A small image VQ-VAE, trained from scratch: encoder norm layernorm, soap at rate 0.0032.
Rows from block 4 of the encoder of a small image VQ-VAE, named by matrix and row number. Rows with one number belong to one neuron. Each number is 500 + 40 x the weight over its row's rms, rounded and kept within 0 to 999. All counts start at 0. Numbers have three digits each.
After each neuron's rows are labels from the 100 images, of 14976, where the neuron reaches its highest value: "lies over" is the class under the peak. Only what is clearly more common there than usual is listed. The data: simulated stained blood smears.
# fc1: MLP up (encoder.blocks.4.mlp.fc1.weight, 240x80), inputs 0-79
# fc2: MLP down (encoder.blocks.4.mlp.fc2.weight, 80x240, transposed), outputs 0-79

fc1.200:582487481576497428529509444450445475536540541472514550464487537452349508463519513488468453491545506524496535479480521506441512498479530419463499482531433494518460486497520444505435540525472497459511520420543517461520497516471531530546508557
fc2.200:410529463420480520460517520521500554470462471541483452500531481532669466532466480491510587577452480464492478517511509496555505490549465535524536512488553450502519555503467572538496482491526478498536484564445504504460539483471473485467493475
lies over: nucleus

fc1.65:481522463507484540508547547449458558504421533484565485490434436488480524462499478453534568435487551551520576479460483467467496427535459457474547515412540521539524516513534497475500495525545470502514464542561505585479562505518498453537479579
fc2.65:481489563481505460539483419571592495529592466524508477483488559484524506502526466479494505505420486517525444495530535540552481519506514524564482464479529444406449455458498503564521605473508524526495503499477486482481467399537500484519457446
lies over: large cell

fc1.164:480493508508550473509548493530446479525463470417479546515462499450461460473556464625535505471407471477460522532491460547474499505485474492502369483515551503501553510477555456499508489538533523457530502479475461399496550478502499519559524533
fc2.164:487550525444478566513503521491565487443556533550508485472503483532568557524484508457506538543585462526520465489504472463568474457515525451510589544481424460530513542549508557446500488450475471505504579455506513561465484551475521460406508479
lies over: large cell

fc1.143:574560471427505547499488447484443573565492467515468494449440493515566511484513468459543533489521522515489481482480502540466475525470631507570486503467489532414497495476515522556486538525565453548480453472511462517460491531487524577564464491
fc2.143:534499551525479471531484503467524462473488518541561553508563506506529422501481512486478500499480560468432580504515526517519476497567467463487517421477526453545535552515548522423490514528461548532574558566590523521427474471588482465520525528
lies over: small cell

fc1.134:474532519558458568503572500485495515438448443490482492604505543500520460428473540528518485496474544568504515512583473569487461508515491583534501474540512529549485524491533420490501422495523533462497498504478559461501532450475534582510466565
fc2.134:538472478386455497510501506498584543502542552479457487421529481503487536515551473526474566513534469499457549473464442436511504451527478385502506451557535520520555469435492516494467586560424547541515526475511478528507495490515496491522529518
lies over: large cell

fc1.74:530538523485546492493498547482482564424549470463483483487436406472524534480475509499460450457474511463507495455492537431552422549566524481484538547411421502542438560454454529487544524549478562516569518501503477513472500506482568479534503495
fc2.74:513402516534496506495482489509474518470460519514532583538436572569491448537521481521553464481571466516448529555504469478517560477484477475483526450530597443474529514522551487484465456490534497447455498420524548437508428474505470551452485541
lies over: nucleus

fc1.59:523448435532493502449531524478511490468481469564469470534550585497492491464512422486520492491452463524464614495491488463390546482545474401466493502517537406512542454563568553541480489485511487470517500498547478489486496507443522544513505488
fc2.59:463581455513556532539484491498506472475525544471459526411453474462535452574490492534507488537524456483517448494522487523552457511468565572523453558433523588502474490428475401458489551485477512541509467519480534504503562500508437483478480438
lies over: large cell

fc1.206:576510520478550456512496497528456527519458529557515458501453482492580555462486472516496510480431497539488546471495490515481444446460581436544444522472509529516469472522511542526451468513575501452441441483566445545429553459511594469467522498
fc2.206:472478516475477516455513555489488537480497482495504554519518494468495377456469506566492520404550492510515516521542490481586527553591472523487487454532489439443496512445593477435472471513451486589524525470502490504498498553527509554516563547
lies over: small cell

fc1.12:496533487457501562475513549574494562523527508449503459545429484433492537489517512406478523488470507541382542473468543483546561548559527471481532519415543473494505550472485558484504471470561500477567533476493462466444498469440532478484518482
fc2.12:469531565456483472493535515410539502476470452496511515508504569499447597460528510540577431543532497463572538509515482554477413578541456490525432531560505560487554489500535468505494503494532495485502466515531469447528461445501500434517547529
lies over: nucleus

fc1.198:448541559582521518529489552471430548503531523568528506536427447477467572534473495476465542544562500460582498558442528472580491485545476498507448513522516442495513528445497580540473477544560529517530521469517528487547517441511478480522502549
fc2.198:484503477433468520513468513541521560424470508494518518420507569468525480514556494487501463457510539532459610494564418484524461478477529490489552530456520522536519479555528478566517546461463430500513501521553573451451463494575522511544494568
lies over: large cell

fc1.97:475475485585497465480461472458489526547449520498502484510506454511500431496431491513553527544419494508488539471525558546518572536485467421525469454549550455529519525597549577560455423478502526464483463528531499531453565528487555512488477507
fc2.97:515525504383519513485418500472524511492506538522512479504544476514500525473603505465399499439507461575534493584512423430500471468545475516522547443443490502526479492474513462469528533541476519462518528487432523429458479545527521485547479462
lies over: small cell

fc1.108:447478477447393411451576507502504524451449521490522462470472547467526523485435481478494508534443520484442509437558500507522483512530482506512503499478453497475533503462462515569451537537455496453483437562547449503564450476459437409488490489
fc2.108:566542523541545499514386489474493467586456474464451545548550468528412506503577510486532578480585490466445449510458541490483488485526477545527463508557502497521439524512553497436514484503460499485485529503453473540497571529509536502466553528
lies over: small cell

fc1.158:501535511465528479546564534530508469518549534443491508412459512524546456461468413591497542562566554428544482492547513555447503480545476548502449506502497461495442562461494473516480516481537526504461561496514489502535517531541503457578578491
fc2.158:471463520587484509457462483506469497488476448539477480548541478486435520517449566424519439433492457520478527536477534433518567483450534444533521501519504535470542435547509539498512515537466480486575407493509487540458536471458518491488384489
lies over: large cell

fc1.157:488519497529473446475492518466542462463512486471457537500478400462426529553517547521498496494523474538511522490485486487558510487612464563498508475502528489379465537449492512471541483532475478441473530555498518550517566413518566527453433519
fc2.157:515464482461504497501526442519484549460479453524494466493520505463599518478450435462476528447470499433488471506482483450458466467422515425479450527499501505615477501552444452557471492480500494518443491427470451432486431531484441446523489466
lies over: small cell

fc1.28:482498515545509463480575550529418542454470543510530509534504484495511571452543461554505507504464574470512499403537460475438552460481470521555505596517508520481436557522546483521476491464479506457528495448545508573427457484519563471511483545
fc2.28:488472509481428537580437522449494511539517479522479549523488525566472477540472537534507515455594494475490493586541543528545460571573543457440481486501477450483564491499533501488460506511500534533448484558457515465530544527470512590410501500
lies over: large cell

fc1.71:536494504455463465507554525506507500458551464459482512592554572470513444498443482502509468468436417463432456481472577450560476472501537472500443475444420423513518534487547469593483474523466492464479532500487495429507494487478484534509487552
fc2.71:435489502551543487530464491421535539534422460494514541516401434533497561531479508532499518455511564503486540511477410531437513483459440512454520494513532579556463512513475520457458517478503537497563510452487517539521577521567490435534523519
lies over: large cell

fc1.35:516477490484540553535477505530486530404516469595469442483522443533492447573471438483524486509438468506511466455529519520496450491546454508459448519468505395476504528461426499573479507520462481472454510435493488560486498498538460564442437487
fc2.35:443520510554474431508542509504494477527542512417519549515473481467532530445575548541456490506564536458507509452479523455506534530438540485509525525511492594508500481584584483487524478501572488499509459541476532465539520440493555457572535582
lies over: large cell

fc1.181:445507453526612488521515502519556505428476530511495433496425512506496429445426504534531488483485589483472508511494465499475420435485540459538484509515498537472521498556483458512507494420515565451473586506553542506491533451508491503541430513
fc2.181:493517570451440510543473506497420529498587470558492519441470456406493513524577503513498498490572460488535512520502570508493562524488491485487492499447491489498490510450504489503518496541477448528569443472439415487527474554500507523455621512
lies over: large cell

fc1.209:496438506522521537485482520517500576535481579566562515461457485569511475433478500464572517535497470529490461376532442523501506525549555515422458505533519470516508457539534494537527478493512503540570540514446390497485526532504462469490472500
fc2.209:496587483493521460521441508476468563541471411498455486492520516480496511503519550451465588458511485550491471431430504465460512490555460530579499470523479530501507546476481544425517529533460432493510479452511538518573486589524437483490565464
lies over: small cell

fc1.68:516511506562594476511490486507531411461510535468489569453507497484511456431491512527493516463467540536501520570489455481496407466558496450540493470514432547560470543511523494481437438523551486527548567523518602566502460483513466519488460492
fc2.68:479510454417407479492503526498435573514433485491471449474475583532571569537475525512510464547513466517448512468495495536457590539509502517457495498429543452464559522524495439533530490512485551472506440525520417467443480494533507502499549516
lies over: small cell

fc1.139:431564461461516478538560435475465507502534547437526517436484451460559454477542486555491449527548541474470520538523537540517538459514435472434473481488474468511460514536494474502548393459433518476505494490472548525473507487510413533496522586
fc2.139:498510510520457460435511506515510468459543562550497519569447510502442537481470538497498518503468498513497518501433502470509545418447556565495479516496512477476499470524448580460530568537620446420426483493493493522499469574503533499548431475
lies over: small cell

fc1.89:535489471508480550533502504506472479579512501488459477435557468499504482481451505479475473512460490535469480574557501440527503549552522488441503489438464515473457560536487478446562450490508594491500427547563564431522531524486503461621482529
fc2.89:510533515488555436489563489562497557450517482499510516481439484545491498495596472551559514484521518469528506407428435536478525430486511491552521486526535480460548475457567504534503527532474477506414518455501503488489429448554487529404510540
lies over: small cell

fc1.169:537480520519465485550533526478494540412539428538474531534523503434487457494513531526477511442459498499488548487485512535544511500535542480493525494582432550492484511548559479515486629458614525460548484450558497557505482493495507529539489571
fc2.169:505484493462510458472505481463528472516458528453544465450479475494538572533478489428492478549484437477505485529480483479419504473466493483456454546419481456492482477463410511512431385514413466481465519520479539497444486445461456481448481423
lies over: small cell

fc1.211:506439528556484504484548427463503532453526590504475462512521501511464477473490487508597447509487484488521494514511486536502539438474527438530413445460545497459508453541514477483404520515564510523528442458552534475435438502476501458582475554
fc2.211:458514494482484605514440493498499457472547431557567570506528467512511512495447497501424491489522520553532462525537525471501469575520492551513583525529469529498532459412465540484519501491458520469527483529454492571555590480511452564502491444
lies over: large cell

fc1.217:531454509444500478622465516420565510535498534517506597503462504518508584494484482487487464519503487538493521536549476596491503444563519523450484589484531451501481449534482506514473440533552539561441541485533519536517482472513437524507511496
fc2.217:490524505540485484405528448545486516450535432528539473538531554444538516483496463514513538536489568472505433471442487467501468493467497488519516437549433539455438501458556523499499582484498466422544405503509459447482513503472578482441472517
lies over: small cell

fc1.167:539559475497498467452496424440521559477509468466515482373460479498500455450563513515498498517467533477467516469508460459475452456491475530552483446498475498435506480593518488494416439525489449526466459484476398457465507503468478539480463444
fc2.167:477466477431420539498544582501442512548465496483488451493561505531506477464480480476481518554510522524476464500482530499493477515500478459494456530471580453490542522429510562560486473505535522422541529528555602475468459515561472514510534616
lies over: small cell

fc1.126:499394551526555445458475525441497472543495498495507529556451534543508474519462450477495501516523478518475557514514447529457470542541542367512506520522434545495501541496495496536441535540601463500448498495514425465560454481484522529487471533
fc2.126:524537462468493440520467504509478549478528529526489499508510483448475521552573545502487522496439471478487461498459519497543520439502450673492445480461470539460509455479527502405504476523471557480553517525434510546453490532451457474521561476
lies over: small cell

fc1.34:520457522457498457562465554527486602473469454534447531510487496568525477534467550551534510466487513525502510445517545532470522482486477531554526486431460439482524487562423574566497467441537558476520474475543541492510438531489424526472502430
fc2.34:489528522550514570480563417547502419476547561474549474509524515458518535440556481441430521499538502488522531534498483429534484496566522444436522502552516567509510554439501412471480512549461473552476503530438467516489559478519532493506487538
lies over: small cell

fc1.45:508499477587511533535452468516520529492497470503572566574415414468499544529461503562504511483514455518469511575463542531542459472543550555490521574451488559464530566506542485423479487528562514538569487508453484489489468476493467508469456473
fc2.45:475519524402467448486524585480492528471469540494490489405571550515551518515515499452517498479481593487526533442529469505458532534502487450499492455561472456535505458543463515610496544503459514486435508505572498527473518542488588517483523534
lies over: small cell

fc1.40:531612569525450530452468519517547480584521528481519491483510414525561529439502458505505461562502481479488485575515498505500494498485458510436548501463475477528490536596472498511456418467521546547456486579484448488502539489516565491443489518
fc2.40:444476522531576551550463518588445543428486471488500489513492546564451469477507485500516537449548577563520522486528478508427499519487550501504450555534488489468512462430547518529539594511482460508512439519529512505412456525473481526564527473
lies over: small cell

fc1.153:449444551489536462548530517444529507519409528484498479501520468533494474509507479505464494487438463498461479454454483486504505389476530490552442484530505469460511439516468402519475509487444510469546458549561542470496542360495491507549495460
fc2.153:529509431516485523455462466540466489453527466522503525529464524519483545512513503467540500482559529504566510505561445500500516597559442498426556488485481497502490572516514553506517525503524501509514539415463415565423436561468444551443469544
lies over: small cell

fc1.26:501555557557481455467507550484493554433515459432514478555536496449537500485497524511435539527561475580592467491526504466466504446488514462498478519546436536484561502500480498516542488397540550520468527452470581476481480429484497558476538518
fc2.26:487493451498499553483516508534569464556530523543446496495480547551433485516536452489504483526474527470439549496532515538552496538594551523535479433439563459528430497505562474535423492560528526488526505570504418532511504559571513503541469512
lies over: nucleus

fc1.50:425439449459479491528506501497446475475528517445493510461516567527507484501538538474389557485520541474522476534471487522462509558550446437488597500415500572478504479522424525464470515474587521483519456528505491481473455469469449517494464560
fc2.50:556515544513484522473467479525537539505449464532480483470505435397524490497469478463595479504474505420500475494433470434548431452501527516498413490581505411513502514528527536583517509498471530512482541498457507441487564527541518445537498481
lies over: small cell

fc1.196:503473463484484429443471548605462573509454583491504536477520458472470474453459507534519561468429460504461507455543444471533492450509503478429441483480539444440548448511493508501445576518519490499573488423513493466483506524497495478529463539
fc2.196:455552575455539494474466423498513492504464444481531494438545542376438537516541459462469451517496443488493525505474534517487457605504474464552485512510489593552483487476523473520555501531518507475485489533536444553520549486516474489422528492
lies over: small cell

fc1.106:491498499586499511473519534499543485408522512508559596490424466466492554432478476500506504504526515456495517507544584520454426446472556497517490474461529547494488517487515461594493550511534459538497439459519444425563498523571526485535511487
fc2.106:505528472415463478497495440495478522564481533503472428494548549560498472543520549527493485511459498550497474451503477513534534558583469520536540509451457474515530514481488556483561487532463481485526565576484547552452546447388519515477500587
lies over: large cell

fc1.18:555482519475427484521550478570486582469502566460479479531478474475473541560512450464457515554499467545472542434527432548610485527459481544548499542513417507441482503480456453552487561557501492485522447526495505465489435499509531525521532521
fc2.18:466515546514569513503481518459512468559403459522535457466608498514523507504476513535543553507520548512511481527494493494426523436540486455492439513460525539568532528558517538410553480506493546491461500471462542546514566506547430573480534508
lies over: nucleus

fc1.172:536472549451542512440497474434544565510476468487488458513549425514554488545464426570530478499491525528468539466482559513511532441461512451524576524499542488462506526581495518595531489513456482567537472560457467559492546524556519532476524526
fc2.172:493542459521470463555504494494512389476492560526477577574474575517392520476482569459496470471481534505539504504511447461508492569555540550485438477491455493564528494447540481466480518524562521453425490501503538499452437455495484500529508497
lies over: large cell

fc1.55:485493476450473495483432579444505550535547498514472571519489536427478470569450494440485440534523544543485596485557425471538477443491509507413478443497498415480499500533461505475464501464493522513580526516501529486560574478486517507500491511
fc2.55:521473529535557555543575459575463448464465509457539467429478491530544515444500514551514552448534482468516429475456588488477503555458480520537543550479477590508452514480563476458545502527523453462456447519494519536431454535491459493479492513
lies over: large cell

fc1.195:554588501560519494499480556465567449451450538433486427465523503450512493477572576465503445489502480495523470507458598516484507544485507540478455542472522536516478503505554455525517526504475524485498437446525561427505534496572524495512454576
fc2.195:452437463448507446512551464552471554522527502575531530503496518534468526531515418519469541492515554525502576451542431459524542389505489517532539411517468457461559509484455574510501463466553528508444537530465484542533490502478522528512519532
lies over: large cell

fc1.183:503526452560464459496509523484465515521478459483479456478543500546567513541495575545551542511502509475522421507532477473513530536484411454444542497495461436442449485583477480543486439402567550461470516521474500528482532556513576544534505497
fc2.183:524512522469540561470580476526516470486529494496528565518462470446497520527514463427508544510446529525468592527481527475454455450548626486560475506519536547540515538441511513445505470587418485525525493531503497497521490447471550438486482471
lies over: small cell; large cell

fc1.52:494482482488532554463549510478476551465518587560457482513535493489475541534463516501567500519460549460493510473511389513484543521528561448535518477454455408508506455559550500463490564607500523473487507458541467508495488552505502515438413504
fc2.52:477487495538501445508503527476446422519571480477472484534508494432485529468528417407449480579440453486513507559435524434481542509474512577509511506546552521483524516468438478532550475523521516482491468526440487501526586493590516447512507469
lies over: large cell

fc1.122:437522470472469549487528543583438530465483534513396523463514482521542478562533487480554496536429545496520482551481382549529523544505501528561494505489494485499531522569613534451465477538495499496465497491485467497486491505578510474467492556
fc2.122:545467467541550468565539417379504451472465551447537439535551442495505526478513499474457510556508485461519528517463508455432491527475496545451498489465439434524460451493400491501507549482511536457498468481499484488561460535522458466473500453
lies over: large cell

fc1.90:458500448508474532501544440460481486580523506488540407505509409520465531428505481432536462503488495526474413424549564478536436510532522583526510426468502479409488532496490472549539512520481493487499483470533463454464473511502558490550507511
fc2.90:455518525496480410432429510517553486457453482499489561525468548501494511584488528490466523449514527484521559554484507462473493502490476441455482552488543523598584463558526501489469560504606532543538454497540506589504500466503494468488511503
lies over: large cell

fc1.109:481494506466517553508490486541491490519544461500544517545390531545584484571564474466557539473441495534473500467551584476478509500421513470505489453510470472533513491570523548442514427516573522531514523525487420422479459510527486494496444499
fc2.109:518486482541439491475497531476438537495441550516524479472613438426460472477479462454439570523470469533440543499468430510538539525512483529455527527497414512473482494522499508461438508446518507512427509452519563572470567464463481471482505523
lies over: small cell

fc1.29:451492447494556471475447488519426475515509520538531504471492423498479438458530505506441389483463490486473534463539443536481438573471482479471527471537472487518466509533492419496474417555473479509526543423513495449438514428561499545464501507
fc2.29:536503466463476514469510487523561551481490474498440488525498533430508532499461508462549584485548488448452456480485563561483537446529548513463469465541532453567465468429533522520569551449559571508430449503412512459458494515496529469476464474
lies over: large cell

fc1.42:469499486454490523438449478475463460430504584523476521528525491477509482465498421538513505525499507513450547567566486505516502515457458460492528459501496488494425532489583478444502554459490540440440476485573535426458521604487560463468544523
fc2.42:499587418541513425561521526486550478541488462478492434519448572470552481485511588464447497513464508490494501460468538510577507552516469438451484553522506469433595520498474522554512476503506455562513510461487494501508486417531464543471483506
lies over: large cell

fc1.57:427525494496450535556471537488504465555542590517468458552477503486462463418520492530529536450526535548484476547512559473533464515533524469607498460424487482446526492559496568484446482560524547469477587527493506447532508526460480512483462522
fc2.57:576416508509578488496545528477520559500446464478500523467560518520560530584464508449515479529459486494469551449503443531469514472453489507387475516605506518533492555507536480501528505440540492564484448489520483570482481522542530534503515450
lies over: large cell

fc1.116:551596493478566576511526519505537502466520516457498531483551522485479509474468501470501479469541500544503441375498422477503561506501511531468528530528480386469536617573551424474485485511505507531483490497475458526449483507516508516507488512
fc2.116:498441534506442463423447508519503560559486462530580475513509515501528481532437551433505527510504507520526482571459502466479509427473449455506497450513528553517445460434444582512552483541521558484488482526520521471531539566458465485401487475
lies over: large cell

fc1.210:507469545501502502480474531509507513531505532494482555477541515471502485430429456417526520526518504477448458459486431506526503463551534525565505414485522479515584508497543471597462530481539521477446476541535497497481487469435494375404495524
fc2.210:528523435521464511515505477497466458470487462441556459449506545486487476550478521501483478543539498517534495447506568512434515483459491447457497549511463516464416487465461510457530455544499472519548511450480509549549570569525497614577596486
lies over: large cell

fc1.178:535566420485531533511556503501514513433444549472453420518467534494485496555520504517496531539523559486482588452419534547493509512538521452467470473466507569490479526535525537438510511451508581482484460485545560441488519466518525564586479524
fc2.178:392503558513480492505465521455488578514494437565522548514465542500484499443494545460533471479541568499519542490559539462519462549525521528567520495502519458515480541422472446492522478506461453507579524534414461543515525527479424505448534444
lies over: large cell

fc1.236:473500516604530467483536519509560515415482536543454429448460485535465504496512553473538469476516547555517437517526487536486483475558479539485584481574524547548507502546510447544469468496529486474485526506483518526543480456561533468422451593
fc2.236:516559534405507556553475465513497526515532498465545545544552456474577538511551477523511526540550463416513560457502504473520519521515529457538407498413492471445533542481497518499561509522475539545531460492470522462459521554476494565575512459
lies over: large cell

fc1.234:554534503500490492523518487480531509525455484396512418504520517500504445463525565549544497527500541456492521378479560528480619534470525524511503510429497531491453460556519586477474474533483480566534495529514505508472507533516538528537494581
fc2.234:467503549488532498474488532530465439463503529627492620498520511480464552488528506502468522488493522537549491560571451488527422441520482440516503487557518552498533537448479464505499554498541577424404467515534516506489498512492492482483523455
lies over: small cell

fc1.129:463469461518489505501524532481475520483491476500570405586476402472503486508500447414580480561554520474527505517522506504546521515554490556556551466508452484464453477498498457542528581524463507492482471550520477436450443488530491505455469582
fc2.129:504507553468484436455512504486492514506499552502453530441517551463520402479489559545488486457459493494528509410513519547427504514479542486454452545446505488514489445567414547448466461486525527513513494362516545537482538542482512459480528492
lies over: large cell

fc1.24:511436432487464453503442548568503557509491457465533472537464464484550465520463430506532482547387558500479543495494441459483537487485534554536435505542507479495542499525529472555500569455452509505564520468497544437459508444536522540569496488
fc2.24:475532589521541530483564481401493392491494532524482500502550521507424529511499547499501524467580457519462414514531533518469473522513464489493584514480496552486465456506428540480534474472544472469448445507498421506582504512488489482447512500
lies over: large cell

fc1.232:485505537558476488497512546481419514503462482472524498438476558455437433525531555496493561609488536555460516495529510446463439511532552518461415474497434511497418509469474495463562533565517482478539544492514465535514518542461494561480443525
fc2.232:513452480520508431473440460494529490484467523513498546470526432569502454504498463518496476482509447515532524533604510504509551508429436420540501456514524522470500486501513473608365438475521481512454492463486504485495491462545482524435561489
lies over: small cell

fc1.102:515508514515460526477434537454486555502426544513522495427530489503416536519460550519536509543501598444495503477488527439479442561507509435503460477543552490491468480492537502544515513544547533493501530547517408496536416500541536582539473444
fc2.102:411464518550546537470511458496448552537523498543515497539501444546517518538554470492492465450474445556470449521525477486482486461531514499565486402488474549387515537506539466462535506517489468492485529441450559504444558553474519493549554561
lies over: small cell

fc1.4:508520522523466434500567506540518548473458478538554552509485383586505511492505433511547506499521446451453486443544484494435442555494497556561448427503481423426512502590506515507547478510484520468496488496503492554489493507482468537519451470
fc2.4:494517471526474513495382519527479490520481514547465469536572556468489420563478514479460506548496450513512503552499523551554523498527478442420516542484558542508476503474451436471472497517518481507475535442561454465479488501462561423499582581
lies over: small cell

fc1.103:502438453554524529461471544543533463465485499567531495563500489477565563463513535434547455480489511564484463515486488505502508508554543504474420467481407562548520562535557519535413504487508471547465440443560517427514490521511514470499503548
fc2.103:481494507475523464497505462458455496528440555433477532508462539472456423545449444559523539472465448499498506445544535514465486488451516473513526533508571428490504439477401510534556459490519495431492617558508497544487472510471520477542563515
lies over: large cell

fc1.51:445454476460526510505507452519528490501517486482497506491438467552522515538550401454463566538487492510468553447521490538429510463518513540440524497527428512494380584562512479507477509514425515470527474490525501448530535464545429457574499486
fc2.51:507517506524454501455518540470502526485496510516512492473562540426440436452468587561538402450519473494474435517407465503543521520520505451486492467532513482474590439461504533479519531477493449487490479552507477603493501521426567510473483499
lies over: small cell

fc1.231:494486496468513441468472556497512545433559513453513538562499461447564500537519522560412569516538498532517529496500477467469501452519544519437446501546544468438538505536466472511479614522501438472493528507535534488585474433502555528533498458
fc2.231:500427493581477512538549461544466492557472499524491510457489465513435495499490490436599464457460489468462460471505528542509523480458464525559537493503455546506450517519535493514485402475477579534517516462481415437426540516471454449468487560
lies over: large cell

fc1.30:506526518503484489468588557382530481512463496542485475485499517528504497482439446475500585444472512488436549389501527471452556463529534507540525534470464385473501507522528513525512521456518523536506527488493457464460498551442561531469483455
fc2.30:467501460514538526522443480496472515454539488542460483476542569450508528572501508535548374553484479537533496500500496523546462571516495469441433481532516563490477436503475450434480497508466488553553491579514508536526486500431477479605489510
lies over: large cell

fc1.38:490522563480447480507474500569498489504492471489539554459521434500532521459496576489505556599504580512495514579475457518517558418566472497543461538507504510509509487501493534498554530559477624468555530492505467465486531463496447488576512522
fc2.38:489514462541565550565488481464532457459504550504495511486477616528484529568502509512548517432536491514538509428444427525494390499477532483494545525444499514466472521546471497529488469549583441505457490528514552507471453518558543518440525506
lies over: small cell

fc1.56:451582443456472507477490459510548496518508484492532480528461500452469510482494455574501493564563534501442478487537451534547568467492509541474449563412509487518505474549529487538465526461443531424454443556415514462467530541524544504516547562
fc2.56:510491485513513498461478488528405507453486520463496533431581505482479489500551583494538573479449545493513477441479593457523447583457543478589503494529467459510505507458476520525512508526479463450515491507563570514464456550523436510533445447
lies over: large cell

fc1.124:567502491524504542538553547534414459492464456475545527570499509436425531515560530482537475510516465453475534518466452479488444490495468477457447458463458495475467477491508574425526467497561481471530416521505408417464508507497540513475491450
fc2.124:469495483478525514518508504461517542450511494536445522387470433526535465493506448491519469461487564505512490510568507440558467498515545446507485564541516402514553553564562438545486530459443487521467554464564492567416495495499529491507496501
lies over: small cell; nucleus

fc1.218:555516487532555453572504493528576505486470532527449535496519520487467494448510493565401515473467560495528422536476537482552487553481555491531516558542483484498472462415476485526471515453531482493478659513447516514519515487496519524470468479
fc2.218:407493484463467494478475502479439509447510470493572511505496474506544543544460482427583517527501501471457569453512492536428508444493448449467515459481473548474539552619518494464545511528456532506483396504546469443459520500468534481500506527
lies over: large cell

fc1.156:513472482537463528490527535555476501473466561487568552486490442526529436560524463494542505510533496442454525510434504436410489568542459486468567543512445542499495481492538516569478526426508559468548488544438478478421464506462467508531478563
fc2.156:507559538523477498508535440471536451472488437534480477466536521511456561468472439493559497460483452529501499466503431531530488483495483509520418514520624421462491539518414463498485446515534501479460449512562537464475584508500520521416489471
lies over: large cell; nucleus